python train.py --model="class-conditioned image flow-matching model" --horizontal_flip=false --moe_every=2 --layers=12 --width=256 --optimizer="soap" --beta1=0.95 --shampoo_beta=0.95 --max_precond_dim=512 --cautious_weight_decay=true --epochs=2.2 --warmup_steps=250 --weight_decay=0.0
Rows from block 7 of a small class-conditioned image flow-matching model, named by matrix and row number. Rows with one number within an expert belong to one neuron, the router's apart. Each number is 128 + 24 x the weight over its row's rms, rounded and kept within 0 to 255. All counts start at 0. Numbers have three digits each.
Before each expert's rows are labels from the 100 images, of 14976 (inputs lightly noised), where the router gives the expert most weight on average: "top examples" is what is common among them. Only what is clearly more common there than usual is listed. The data: simulated grey scan slices of phantoms with and without marks. In brackets: how many of the 100.
# router: slot weights (model.blocks.7.mlp.router.weight, 8x256, trained with AdamW), inputs 0-127
# gate: expert gate (model.blocks.7.mlp.gate, 4x128x256), inputs 0-127
# up: expert up (model.blocks.7.mlp.up, 4x128x256), inputs 0-127
# down: expert down (model.blocks.7.mlp.down, 4x256x128, transposed), outputs 0-127

# expert 0
top examples: chest (100)
router.0:108140113116135116135134115115132142141065116150122156147149052117140141140137108122153104147115142095153102127121172148137129056105165115102081109125143103125124132138149126075158150151153133121123161131147132154144111089111073140143153113130100087146097099099173134157125164119125125135109144146118126159129126139113159141164093122121157058110106095134102144117131117125157147128113
router.1:130127146099090088137108100120108109146107141147129111108130080187125150165112103143102092118137111124118091159138156137148088103131169102100137103117105129133132162120132096106153112107139100114162169121129119122118148135161140083102163171134143108144137136123152124109158103088115129113124096127129107129155109169162151099124111172132098098146135137084127132106140161131144108129139
gate.3:156136103139112110125138119155078132153170108102177158112148145147111105144155125101142132116077133177113142152151131143087102125095140110137133108103075061111122154086097113121136098139156125121113120161153156142138098127173128108110157119127121086171152098131122166122151106138112105124163144101141149168081180101092117154099134131160160165166125142108162111126099099141136104094153
up.3:109123112134109141146130095152122100147105121123132151127126147143130164131090129130095116098109122136098106151123131135126147150122085091145118168142128143172092134113127112182173117107088146121142157118109148189124127100164135144148163096164118092146133149117098096133076127107144123130140151114146124141115165118190129105108130167133109126135149105108128142139106166141152124108065
down.3:171106127183149107155115158126096118140104138174100135109134134144135114107121141145142149146113132178152160125128140164167154131147109145118138121118097131081180088158098122094150119147087117165113138176132112077091140134144147158107139117139117164100123129104129082145154123103151126129130095110102094117129122135170143122107146099115157118144119161137137165126175150136147134170091
gate.4:127151096120114096093105116096105133090137157126125136139081105120101125109109147139123150144124133115139130100140132146121120157139108107108162127101140175146123134120154096147121128126140119102127134108182125197130153124175185125151136164136100129133139122133155134082168135114131134135118121152154146160131089119142135164126152169118106145071106117140114104131047116155182118124174
up.4:088099135130117069174158142133127176169089060134142112126108120130151114151119148136141145128103087149106103169150148097132154151120141181175140124116141125115134097121144134113127132141120153151145113086160121134114124106119070108161119117110143136131155112167089139118063160132162146110105111140146104158144129091145097124131125135162121161161082126075082099131135141099128123137150
down.4:147174114135192086130123087110091132139129130099116135082126118110151141135156158128144189076102099121110164104110118168119140129086090094165123132129102090134117120127118169126102149119155127148136182124145158132109127178119108149107129135126137140135142141101146132147132152117111111079110126131107147118144124110130144081128113080168111125114116118102148154110153142121102119145096
gate.5:151140103138135131112136127162130162136127148125129091119143120095167106106117121148161130139127161147173115130089095133113137125155147095189109161160143158106111122158131097137136128086126130184069120139130168127105141138110158149124153105113119133106114146153146183075160136142140128137148133151153110080083120092168068147079087118151131124120104157107097131134102137111142104138134
up.5:111157123195144103111139132147126122129123086127105171153127122123145127135154170074098142128191097121120132166176116114135154079136129149148145133102168148092110104123149131129140141125160157132137149110148103150138184109110102143157123122145148148096083120107147114169129134106149146113146126184120139136171129131148150149147138134115130140157184108125117116112152168146137145108136
down.5:137162129091114105095119111128110125151136116137125114102107115144147129119100090156136173120143098121081089134078126143117159087164157141109139132161149116151155114128138130152128118112141130129115163135088136124155139139155127164142141126149107124131133160074086147121105136141138095123150128111155108110134156108103104145157106116125108163102089120159109124105149125139136145108108
gate.6:151097121138111142131156154093063172131141132101149140100174094118142126135090089124133141119131108126208137146136151151118135111113102111141116146143178138130154126141097185115129123130108111104100090121099116104095130085169157081132144140132149132165122116117097069131097111145133163150157165123155129130159129122111167103145075124118133116131158121117101108129159159149136132085120
up.6:165098105113163119102133136110120123117130124141098151137172140119128111150157137111130110132147105140140160137110144131147120139127154098128132131120150128128159134110171098127136139105138091143124089125118107107096159086129119129140078194144141122115128163123145150109130147151186082149074130144150148171122192126118091176084132155117178106148133167110134129124122096094144156092135
down.6:097145158156119137113125089072074119082138135136106143140174115142143153088185152094115148157113108108101121170149134167104131161107111081130148130123125192119149112123104097126146077146134167145129148090170110134143153120160164124152109083096115139152107110134136108119137115131147166126126169140106072109141123116112136130147103136131147132114100142113131155093146144121100086150151
gate.7:139121166141130157167106121127115116144073149142167117145153122099157133086134191109147102114091130103096132183165099114102099157097117123120147116164121156099135100147096093100131145185151153091096093136133108120125134146102104134105152129122097096109146154089144109140131085169132133164126119141133105138114082120117120127153117120085143140077136101149111106129133110139170110130106
up.7:076125135104130108136119131134118100103095101143142185145114124130141110156173124142137119137116147112147132105129133077111137106122141142127121147108108122123163129150154128127129137141108145112145052114136121138120155111188133134084104167142097135174109218095092134116186174139126115136162136158106095111154166159119155089098103108125135107110108177137173124156107134069122134113150
down.7:128110092125144122123176130137116120100093125104088130097140116111141174130106145128148147122157137138102086115085122123130191156137189173145137169175157136140069162182092122169109107156141130117107116159142132143119126151155123187094111167156120123105130119112131121129115092129112162095170114081088122100115095109130128072091101146129107094138165145126106139157105141130142107146106
gate.8:130126150135084125134169090094098121122099103119153130141149159136137108092062139111132145111114148100165146164134116131113154130099130115124126116158143149150094117133145139136101146152146132128112071127094141148163149102116129140206149141097107115141155192102146095104104105161165109103137098108145105180116105117136112093133145140124146150148105107146135131140115105109151175127085
up.8:145161124086089097135136069132131138143115094161189141141099126142138118145127125083143143154164084148117120153124136119124123096130146143114124109161105116159121118161190124127123130109154087167130153155167118126144082146145145127141140100123107135098109102140126135122147137149111136124122160170142127116090125144121130143086147138140109122117142129159138128105181125079172115134112
down.8:078113126137126149165117130145147110083140146144089138114123118114113149118110117163126117112112118108124120087113120116142137105139119080143158126162115125135193130173117131112162120092104121159120132124135140117138165121156109108127142132144102088118149106094103139133089111160118156077165108125104117170120114158126107106115089113117206130082115143128136109154167181148093121133095
gate.9:111133149133096109149101124125137111150121105169150166085127145124112161132138155109123140188151158133160116129147153146122146127144116090127132112153165175103132128148092132089118111159125134109117103143104169137077143109087115138122166153130103105152112168123139131101144121149085130110145097144088119159166125167145186132160119110124128150127099163159087149155133128121122140104116
up.9:110120108145117090106123172137095171148157120138091125064157173091145139128143110132151096123122117133124137103120107091151112096150118124155144064135090099118133160159132136105143134163094125150123109128069112159093145116118125124101110107117121145150120153155143155118161138111127136092173125137149121132106120118151125121125161105181158108119136104121109115157107142143094128089138
down.9:090147145148134105136150126090138093154149119136160142121115122147103154103142124155152139123135153111135106107115138132135135158129143121110185141109130148163169100140134149078103148115138116128171104146097141126130141098131140157138100145128113152155139144140110140120120113155136113118112141099146101174135156116133095107109137080158135130190106120177158149098092140125088135130140
gate.10:113163099105139166132129117130136114121116149127162115146106142156115145116160159152100165159136138146139104097155144139114155128133074132103166116124152157169091148072105169135121119153077150096124164108106110132149143168143170113114153104116142108132127154212117112114114146128138129134123109128113085165123107138143100090104125147094122153119150151116104108116132132145141142148085
up.10:124103109067147128116136136088120141112106122106144094194128101129148131145123145138111119087130112121134134136153161096118137158141065088140154121142099108132140131158123155076137159147115127114152127072119153104149130112136200066121168093132140142152138146130163118132105135135139137094129129156150151128167114136112111089132143135097112128090144132142129139141165124175108147114110
down.10:093097120144104165141120142107104124100089122137127149107106128112101137139156189099130123129119141154124095130141138143134107129136087149101092124119144119120120132150120106089176163147105118120115150080177182141127129156079100139157089125117107095134140082116140150152104141099112167134140114133091145159143140161098138123156163100078128142107092171083168105127106108151110133083117

# expert 3
top examples: head (100)
router.6:113161083083125144136144113151121127141103098157149118116114125151153083168099114138141100131119074145158125114139122116114089109103116162108121114092185096095093101110114066126158117151090094090106152139155138122133135110134107069154188090131090137169121113105127083161174112105134137101103154097139111129142115094094151130088102123087168066131117133131123121106125164118097160101142
router.7:079108117091122118190123108121144110138089104152164149104090140143150126174140089153125121141134115120111159154141126099097113177134132136131161094093158184098097130148128104080147136142111148116139106150158131142129087132120117150102137205122169105119123133113154104120101129106145125149158113142158115141131139146125141142135108160118088153129145174103087076127105107102099145094132
gate.3:143124122122115148119125124091139145099151151090120120142168137120145143087133150148160138093165145127088164119140125108176113093123102136142123140145128125182118147102130106112152105181158112072133126121100159115086122153142146067177142138135148123130125148141135106175120123130139166145072092152183158087152141134146107127121138131109146122090089164156146106155144084093085138171141
up.3:162102159145118119104089083105139127155131165110091135134091134129126118129149093151115135110120128145187089097086117132158091171083140147131133089170128157142160119117125152114101117146147102123166131151124135118092144147078093133117153146164165121100109115110115134102161131096093119155130110104171102144122110105127144112157098136111158165110100143126128056130095125136146117091121
down.3:151140099118150127104074163145140140120130172105141134115118167122103128093121100176072153124173109134138141105127137137190102181116132106105158091097152157122129127142065104116121147103115145138121093122117134137156118103132159106189175138122133133099117107136133150086137137135120150105094104119117140084131084130123136111124113115131152121140125090158123149123077158130142107113161
gate.4:102128136137143142084129147145130145133173126121147163150123119092117119151163104147176158146133134160128144117144115110132127157129124132138128093125130104154103106130124128155125155144123117144123100137104138132121122129145128123132120096128115127100117152132100079127100185116153109153119175116133145107148081163100098173125081088152109153120092111104109163171138153118102115128079
up.4:141112151074120114160113135099147141115112108122162142088124113136186117143168128107117142148121136122098141132100110158136132132140123166116130159103145124082101122129169108121143122166111103147148134152108105123109125128070093181149111118126123084138108149154126087108106107123098129103107104111132144153154108157116144123099099134134101152121149110155100171119120097142121164155131
down.4:091100121140116145150126171095105137129095158112139145125130095090114118147142137103165127085153142116153140125070117131137140080159132132110136093144189098104179117139128180138145134137132152160086128150164115144135153129128140058152152131143132181156132159143136095108046152092147139109133111090135131096077169093129132140155145140138148160141139122113131124122133131093103107148120
gate.5:124130098119141132134122092141145153129110106123121099139117162152150161112131129173156137078124099119131158132101170122117155129127061146109110161111162140146125110111149126141106136132122088147128140156110129152134102150112097141101144127175162183188132137130121147071150124099113113123132177067157137174122125132137151168173114172122179097159104102131147090124120112088116115113105
up.5:132141134149082157171110120074132137126124156149109088120147162117117081128130116137141126155167112175125139152153062130114153132186134092120138110110113132118097130134128123130139113100119129155159133130091159107141151076151122137123160106118061159107146105130172126121115143090099150118162154149102176160147104156135163113132129162140104113108147088119155160122130140119115113140125
down.5:130179162175135084117105142166148144158135126147105124129139110117125140133040163104129106129137149101154133144102103139092105117108092129103109107127144146162125142090123170166144133118127143090109114120140126194105113142152148124142156120155142107127110135107117111113156121125076172168126141123147139123119137123181107118097148120169117126111158157066123098106120094088107096197158
gate.6:104149139119081110070133098150100122121165123111098117145105155157139104114147101128114076079103141129113136109147114154134120126117143073152109143127114090102154149102094156094144109125152125124130113138112129127141143106147145118119111140120186123149116110160100101154125165158103173138189157116091139103128102138135110095145131094115125090125154139135089118129119101149128154111126
up.6:128117151124116131124139126158153151103136111175117100115103115151139138134136131137135141121129121138149169156171140114118143125108123154165139175134140152088099122122109132137105160157116143133162188155120105129172129118099122137112114096109157111104156157152086122153140147147099137172100167125115171130125116088126137105118149162101162141158086126171128150131154162109123092107125
down.6:114141130110147138113146102098112140145086129103092100140145119154124139169142143154157137152155171145134103130161135104143140129124160093111109172109166158160136133100153115174124139166113141135162110124155109113111156130161137137124166115135130136121116148105114127173090118116117141155141087116130162149076110111114161165103165170067149095158138088152105136163137134112079099132088
gate.7:099119133119116120124155104078089132139165112138102076128148190122157160134114086076132147103090136142152116132122147121139138147123152125100136142139115151140131102121099085135126149161114153089156157124135121142123150152115164170119122106126099088119107149100142127113166149142150126126122109139154152138142128137111141134152121169122136101100117126086128121132133139120166163156192
up.7:136115148159122106110142166193133138144095131129117156138134124105123117128187109182114101113146150170126129120145128116150115111110156143118164165170152140167136108126161154113154096148119092132172127129100122135130123167152169105086127094119139118116116144127108113141118126143144162133144150134139084137137190145183122131148145107140154113128124126142064112139110101069137093116168
down.7:116109121104122161124119169102109170104118110059121118104148139157109142136129133113178124159116092144100115139135125140142079136125131105120126153122126105134145141151135160155138142133126136180111141116171120097158094097147097135106112142130103163157147118097119102098092099096147191106149157164149140144146145142143104116093077104143117145135111128118139122168133109082120154091146
gate.8:137121155096091124111157113078161049119105128136122141087136140143139156115134119127126100136120118133107106138098126145133151157116143130118141098104142109100149127120103124124137151142180128164144108146122151127096098137140145096143128128142139093140096127121100150181096080081109138110130160092183127116157136116095121177106159134143160128159103131080154149130079148102108130113122
up.8:139169105135129083092112134137174129175153120151129136135148126114079154150154143084116139153128133166137099144121117114114138128108128149168106133133092131111151138168139141200141089109064126133163102179140148121137139136156107098083123094139146155127114131138130162146149132129159149147132166161140153160148096165148083101138119146165119141136134076133088106149149078132135133173136
down.8:159154126129088135117120133115141118126189126133127168114149131122136121127118145136176101146144143123140060110148112114094124145133126128111136132106094132134160139123120102106162107120136126077134122139115127132104092115109134134149105144118171189134136169105111183120108141106152086116118152125133119093087113096107151176153115093138120139082126135157142110110140128102103107098135
gate.9:139134117121155100150117098101162129075089143112108127157106160120143163126144089110113150143101082153170093161056139123136115146139114098114114136117099121138111129094124136115147169114118107131065110162102116120104124123172122100138139095075157108148143158145101109117149177153086133136137127146111154139186145105135082153111146146129111136141149120141142167128097146130139115114129
up.9:119103082208103115131173126121128117151164130107139123130167132091114125158145100120130150132090125119156122121124116123139131149145118119102110096115141141115177110138159170130183082147115082137101134113140152175119105141113133104099136095126120140108124164106159126100142143147098167079116131118141136140125171126108107134110149112106137172166085117111110148099137114119123084145124
down.9:071084139122101117146122136095091110141098112135116071110134108130081097143143083137132135156124139112162156160123140132101117182114131114108137150132118169131075148108104124146150119102127145124134153129180166176102131138160097170161157131115084134133105128120108119096123128144146132128129131105154195105154150114154125145144116110116162120116116079113095140134083085125044087119106
gate.10:088134126097099097088104125106139115126112099067135155081115156082155130101127096109099103138139112150123125191150099149102152128135135143145136133164080101154154125109124163157124146141120148090105142137144087116134129166129112117137115149108166131182115150148138163132137122094132119132173142095087104102115115160141163097111119140116096176107117099116090130139156151128139092107123
up.10:167186118163157107122157117111142131140126161141110118130095141112111115161127146181112188142129089084098110127118147133154115101142172144085115174128119109135124106115136139121141154148125089162152114144114166125130164127113103179134129138152157170109158137191120113119125121148109106136135125083142135144133081136156125134105116155131129124137133126164114145082140123136104092127113
down.10:158167123151154161160170158131120107125144128159145123138130163142125164147130158126068120079108127144069135142136110096105097161156141120116157136119105138128139136113145124107187190137145077120173147086108146100114122139125151141123109140111141132126152141122130126123166107101128126114098176146094125096123132108093117115123121142127152137144132131078070112150122147123137136157094

# expert 2
top examples: head (100)
router.4:080124130127095185112101146111137159166113137107153173192132115117152147148139142115109145149153130159117100153157095108112113107136160159116178119093134130118140108123138143142144128138173111129124126134150157111152101117134136116092147141146081127147080106136126156164150169098133137168151123147147176123126167111144150107126095110105123084077159153103120129100101145118124143102123
router.5:113157106145142179098103147104135126130163137111091158172143190106106185178112091133138113124135154111149150115138128139153140136147179099129147146112094125144151157102135146144132127143129137110089143089112153069156123161110100149136136102112142087144108120087106118126167114096144120120119100138126089113125120132150101107088141162103152147119138115101109135120118164131132096156153
gate.3:136127143141164118183119122108161133151106118127171102108138152123076178118111098120147126149109124110126132106137099098128098162152140118158191105097136115146125133140144099105155118174116128126138152113110177120105117121117127122133124190145131134170160125104108125112114125098111144139169106145148137094100098150110117076118157124136150107150133159106102150145163157139116107099148
up.3:149110180163145138142136101129106160132113131087159139149131176148132075086136114117132124097132155154157122156098173130129142113142143113145126134127141117117138119142132091110130160103134143116087095116144153109155124103074144117176147130116141133135131141122163149190138124128123106142114086137133110129124092073128124100112144138130158130136138142138167099114161157139155112136126
down.3:154111113170142134083167142128119141121152121136159128135119145163125132104132119143109111124128112152133129104133134128128140183113124110112142137111109157147180102107138113112147175108081108169110090127108123151155168129154140092122134125096108114139203112113152148132134124186108124107120122125118171129090082120121111100143132107129110115141149154151140100132075116142099107129131
gate.4:141147122128138154097140087097137084099128114121109088067124128104133093132135131119153087122143133128134095141176112113111143198170128129128109123114130161174109103122088089129112155124131121138109151112129116175139184146129127141137129115149157129134096181186146108093189138114136167123166105141124120139137125119122112177135130123126090107163121156120146153152143128113118083148102
up.4:161161105156137125146136116156153127117159130126129149156155099136109185154092113149113137113147137151129178131154157149144146133141127137163159146116122146123152174156130129139102166110144154149150113129120168124149179100152147141123080165138155086118143083123179179122076151158131133095137168148100116143128166082125118123133137133139158112113134169145114183143118179137112104100101
down.4:106146149118125121112142135135126146151110115086150166126130123113095148147129128166107132137144151119139120116080155149101122144134109129116130166120095123126141140154139124135166125140157111129137159134107121173099120133137104125116100154100117141149104157151180136140098114146136066099133122142101127065139136099136154120119128102112157087128173110087115095131153151131161115084175
gate.5:148101134161117140140190135143098136099154122112137130145137125115137141136109121137131137136146144138119116131116130116140098119116154113119110095124141136112113155131211093123105119135145120098079095105137120138112112147079157126091139105138102083075119107137138183134162115121072082108129118143084135099149144141123137130125123130077082091173128111204143122129133164146147116092150
up.5:183139125171116156107123109149127142174125128098124151135119097111125149067113139161101099062119110124143154113136141140104153088119099136155124133094132136105162132117122122144091152149151115140110135153133098135144123126112157106119127169113097125160144112129110124110144166133129119139132162096139170106091124120125103137147147163188126120113104107129136141167097136126117159121134
down.5:174116104102130126172093132128139115082139116147136128133171093106142111144126126083118119128091129098142114179141127170098146090119093139112128103140153131146149121123133118126145094154118127125161132148142190134153144136147171137117176132118122167123130127146089070122134118083102109127144163165140143152153137110121115097138137097116102111144118133119126121103077126158120143155185
gate.6:093129154132116093131122118089101145133139117091099135158103136114163106144125145118135159117117102142136150076095113125112095109124107115146116114136077146130093131155157105114132110141138118114142166142135164147159110086131138118101161099108139123119152121117145110146092066097131091121075147125111132158138109078136121159121168143146119119177147110169161141107140168132150142120131
up.6:132177130101067158105119132117140107105096117108129157093125140149130156110131092111156143086175106175144124143139139159108146160127128124147116130145146118120061168152156107129120144123080110134133125144159147165105122162141174108156131106133170137155102134106118161095126116139169112164155132137117163113126121167154192112154136104113095159135203120099155109091178103077136137104123
down.6:115098133125040137131117119105157120101135129140108118147110161140123181145154115158147154133126183138115130151134106095150128101099134146130145136123119134165114149136150144165133168104117163149110158172129140103075104116124149136109110110137131134085164095145106181113139117156147107136109127120107112136130116140138134112151123060121105092145103123128130132083164097103111145130138
gate.7:109100116103142117159118153080151126115150155155113115112129148138111132138128126115154110123106130137092091143127119153156154118125116087088177127082145177122117164175143135139166098154117128163154111110168133132145144116094120156119126090173096096164110094142152109145154171098126127108136159118130109113139149083140096134177141133122157107171135099109142120115126132153128133080117
up.7:105111092148099149135152140161111181106092138123138113152146115143138157126085116123088101101127129128135112140121137148110198126143154112136131117147135158139089169128148154132174116109129170096080112148105187096154135104115125111110107159154157114141138115118091093086089117104080077109138129155126118136126134105088117100109129146149113118118112124153140163116074103195116158110139
down.7:113129106111136138097106131116138134131152141139173145111132137122109081134085176187100129151117135141098150104099161181101160128120163155164116105131115126111132106132120143109106125133173079171135161128121128106133133165130107135117119110134101131153143125096123129077161155150097135121106113118153139199149107119115133094086120110164110146121165143134114167121135101209131143146136
gate.8:145136133129093133151115147102112167118096082091132052122108112132154166129116117139095131138134141098143143136108137122127161073082095152112194139109135103143130130124112134100196122172106092143156095147114092159089127111095132131133163127152122145082094113078165145100118121091100104187149142119140140138110126120115115137137159108131167119168113122087135108134115130101132114128147
up.8:140132123155107176156158134127108143118125133145115134110096133135141131135155169133122105127134218140130157143112111116128166135126141101131107129111139100141061157117135120152109127122133142120132135121100111086104142122106167119130142102147176126186141120138100132117141067136110127146154083104125141130121100134164137169115122132126122098166158141118135153174123112114118110108123
down.8:141095157120118118089160150149119168152143118123165125143138108161158137106151145129112073099124115134130171090147133129103169110111129140081144151087151108105165148120176108133172127093124131112135087115154100105142140202129141071127120067114106115130126145149150133140107115121122113130116147106096174090135135176117152151109097157126100120112154131133106128116103127140146099149112
gate.9:092160136114132150146127125115089129152169105107082157141098144140128129122127170127128114128149077114125064138150135118159113149134140134091120162130107107125138132131108113152125153142106131151109125092119103120195092077113140144167141123129091109130140114119166137081156148149127118093124129195134116110101149131139102160139108124162105110115138117106095158137123137133129131155115
up.9:140117122107141071150112142109192114140118165140092140117150122085104102150147098129137124131127144057130110125131123150110145107170133103111153173116120125113127129120147124136141123155131150113120153188111112150152118166168135129114123115121129111142143073111133167136106131150108102148148138155115110132113113099122142129129092078126158079128116184122092156168137134160101149100147
down.9:150123076153088109115115125162121115133168140137119125127107122099153125102063156146128115153144132137180135164092108119121132099155144095110129135127133134104119108114138137143086146124170117147178158132131138090097084159144083165099139086141100119107093145076138131129122147092148180158156130087094104127105127163158100118129133151140126111154125136105121156146157175124155133134099
gate.10:110084155139148090128144109150133069107132170136165110162154088114080075116128129153122155116099102145126129169176099140159124168137165171115130136102127105134147137162155136141099114133115114170143143139126111130130098107093112139162139113166135160114123134130173144116125136122128126158142100126118146161167132124163105119136134108135105117151074115174123128150111138127141133123158
up.10:145126109137115107141140140116157108121125161167119101156121104102066046111091166134142168131123108150138125138129080131129138133139117149130128123132135111121116141181128144162099146134131142155144138124098072114136110125107149149160145094102118133065120146116198127115153126153091120152152142122108122150126105144129122117141145082109100103119114102165168102144100125171144166122134
down.10:113121103106132139113145134156132141115106174148156080137123059102129139109082121164177102198118135178150141127127120137118142100142089122114093155131109150142127150133164120163111148133120115118138156172135112192119063131076128162130130088145113108119093141113098119139116130120108173111136106117136146132145123148143140120099106079123127119106159141163145161127133146172118123136146

# expert 1
top examples: low contrast (100); chest (93)
router.2:126135096136127138111148121105096130111124164140106123113138158164169158107163158164151097153108157166134116136084121123119182085131144139132117097127100148096158131142134082108098122117150071128087124151146125123163149102171128111103145145156155195130081073120149159160135141144116122147079084161106110146155101167115113097092132131139136120119129143088131127137129126103121130134129
router.3:101155119094141111103161144088111114149121159144108117107079127081099129147108139144105148163151125126129132141120127142152133101176152114129156099118128130097139170189077163119150122169165146092120152091133127140115152106112120120145133131107169166201101134183149119135107117125093164080120076124143139114120107161161089122140099133133108064136138175128119169123115138143113162129120
gate.3:136125107119151139106117130082145108158130086132167167116079116125117154146156141080128101117106130099130114159139131131122130157157090083070138103127144141107092123120124127118103088118060116126116201170148125157108118114122110106131096153153150089122110123139121090116116120094144171091105116168131136098115165159095100120150171145145116118100130128146154097129115142111148079150117
up.3:127145148143098124134127121148161157123086101093114138136114146152113125132117143078085134119147144125138102094125135116161163136156144107108150105154161105168137095166172098117129116077151135132158117153153122120093133136127098141152087088099116150092117141147165116161154155092129150111172134131128128141185132113111130137072110119098119117136130137121125088082086125102116145104140
down.3:168143137145090128172107127142147135124110120126157131121106134147164079137167135079140084141146178141149125151127129125110130133155102121148137076132125131127104141145143170136094128113117128133090119114144125161144172130112143115082110103146135166135166134110145149122094140175104135149146119093172130161128136141096133142092161148142138100120106164087188142113147130082160166155169
gate.4:150120131149096120154132144145089136100121125114109132108103148148101140139116138130127140166136129105149102187107164135120094144147143123161117076118155143128131109148151131114130102119127100119150164127120127116085109135109171115152095162074095111163092151106102119128124178119172093139176110123150131093146142144162155118169133142114105140115116115108114129152135108150064122131137
up.4:105107145186084124165168130117139113157134164109133126151121150191136135127125136139124110142091127098110118125100117159149124127095125115129111090159143163125119048122102166108130097118107122104137126120136148176113113119137147093096109128138103156130125172109103073088139136134049161165162110154176152127168117172146143121131159134122135139160110109140085173098098122153096138170116
down.4:112105188123127126125144168098165151120146090091100104120083123156146124117140108155164118149130105153169107152119142121105107167112079124152117150118137144100115140130129142091140134108107091100127171106130118143163169166168163118158123150105132121090122114134089127111102106126103114143147097153124126127158135147147149130096120121122119125119127186122114113131107109098158106163130
gate.5:119135078138153119164124172075148129176136109082137146112107113118139126128122072128130127152111173079157165191161112113121120096114137135169106120149121115113140191088131099130126112103141117150185112113150108139079122148104136146136195074100141123113142160100121093149124109120106162143108113087144164134126118137174141163124126115175111145148129116133151090142131164123151135121144
up.5:147189166154104092162153137150129133140097115114104146063129103138118154102125171143116118134122149098134105117131165090128113140127062131159137166109124136151166147135148178160189159158135110150162110136118111103146139089121136139160169128093152154143086154097140083129169105110097104138092114119119086123129132120133152117133101118172130133119122095142106125093134144164152078116096
down.5:159165111116088088143121150100159107100128138141127127141152159109149129172164143138089109113150141104102132161105148098116133146120151161084135149135118153129152134147107113153115140154125108197115155162098125122112136150107135137103134144152144171139079127117095135124121163153150137189139109148129107077152146123108104124107134143111113082155135142184127118107169162153138104141128
gate.6:100098091192124140138130082137135117156153096123137188116115122109171167105140109132134145143109165108116115170070152153142144149153076090142142124168078151076181091146125152123172130130117111138108128129114109134097138110147116137104121123135114129181115127152171124146128093093137125148119110094111142135157147149128131104146115149136131136144112140132118129086147127137129172161148
up.6:157120097134147055097189118088140096126106125144152134099101149154144081094135112122116115100126141142118131162165159119110104120108127108162080127156126124140112122137116162119122106143100124144150145110122157125138113154129167128126135114104148102110105124111189170144148149131165111133128172163187122123129091137133147125126126162152111169108099113136116153086064160101138121156134
down.6:130060150159147152145133104098099158163106129096147168120126152076118136171129102098101125133109107147119120102115124106132112129105132097142119120140148089138151088111159132124139124138134123123139155115122116124094125126097159112153129108162110107132157148165145137099157086139081130129107131095117159075131125102091165129100133180147100108196074160158126137112081070124147120126133
gate.7:091096146140098102116172138144165093158084142132106120117147137187110128099156109110094108097120113152104110105106100132135080078113149122129121149121069100102125129119133086120138178142126137098138109126148117139153122128109138162146139104144122100141138135151123135115143140158144073088167134115095160128172140131124135130113153150104126122151109122166164166117143114111138128118127
up.7:159121179126123150163149075117116164145121108162091074151110119171106160116129138100121117109092110100100147133126157148103178155160117157103130176098103123142122140123100126132118149149118106129133157098158119150119117119151085134099100153152138128127079161152109129122164138140139133120195154108145173104131143104190118173116146111110168098162150118119091166161126108121149122102125
down.7:165100088125125145164103118135149169089156154155129128143098144089112111066134137134113125121142137105099188189153125145129109124141153105103099117133126097145117091145135133124135130082097115136132155129098125156173130136153113085123092111128108058105155136144100117110133118118137096149157134095112154135129109154147166119105139122157103155114109147161134148147149102106107106145125
gate.8:112110140133143100119119095094114138159098142114110088165124109153151156113131118138138118142126170138104098094146102133094148108112153161129069154175112148119155148171114172157110101146170146125108129105131134122130128164120103097092130152157137090136141107111109115130176134112098145153109149129098115168121155144146187131105102142138121135183118147145080089138156085133133103121170
up.8:150161158139094133095095122173135158116094099130117112130154139146158115129178168122125098135087148115095114125134136162135126105126164115117116131134078123167101126138129107162171158158143137140168106098105116110135120119119117131121149146137145115127134151131125102160171119113106109127091110095141109105122146159150132118124146132099135111178192147090158111158160128124115150110084
down.8:092122094191153144114134086120111142129143148158101121171120157165116139122125107127141088102150107146116140127151111123120145115097131135121130127136144116160134152165152138119112101138115132102106138133143154134133128113093117118124147125128180145159088127062127155119161088125166100133186102128084122121124114103113163112156143125104134108101143167153126109106094115113119141108143
gate.9:137165136122116143142174121101148129078098140127146109129138195139112166131115068128122152130158157103164107114136119099160150166159098146097117123139160142135108165117150106095127167119155099128151102138176113103123130094124149137119128096125143116126160122134136108133149117136191116133116164135147090112190164112087152118109119126149114131129094148120085172165171150102138130172175
up.9:127095084177147133135146135128131120122153164161120138126103162113154098144108117134141155146140142111104108136136111152138112148131134157185142084117116144141132122087128144153157140129134124144120149157149094132164130142130160132091170126089120126123157084105159125145112126145120123161058082132136125108087149164129095105149073155099104164133143168103141141102091140146157119127134
down.9:122161116117134160174127148097110143113133118059114112067152114134135165101142111133103119101123138138151127142098096127142141145119141085097102161121136130137089139114107110130124086143161141115149150135100071181135135105106109091135101168108140144136116163130175134147127178111104148115142133140128112083143165163126122094068098151156112146136150149107126145124112144160171106112105
gate.10:082128168094149071104132110167131142147090161097117171119159109135141119132086101098120134089174146125078117144130125151150179143115159161118125152100151151130170112082131142139148168124146120114131089158124147149154107089150111100117151150120128106121107143127174109130094086107102131140108117145156137133133119129147110148139078094089147151105149114146106135148123129135119136176142
up.10:133163179124189170174137112104129141117118133095158089118121128147119110130125134118168148141135126091143143132138154129130157120125103152085091142127132107116134124147089139145177087141120167126122120092172153149117118134114122124101098148148118174124106150115083173142131126157170141128116127120141122135139117106090149138076095120108156149145126154146148117116178144110138122126126
down.10:130127130187082127120176115085128115119137147173123142168171097133129147095160144151097136125122112137073152117143084137146123134130116160111134156105102133119116115134107111112092122117122122127196131083145114129090153136093149108106125134131131126110156151129120143095126142179087126097131139110125103134125084103095129121104134146146123176122115104136137109103163117094106147164123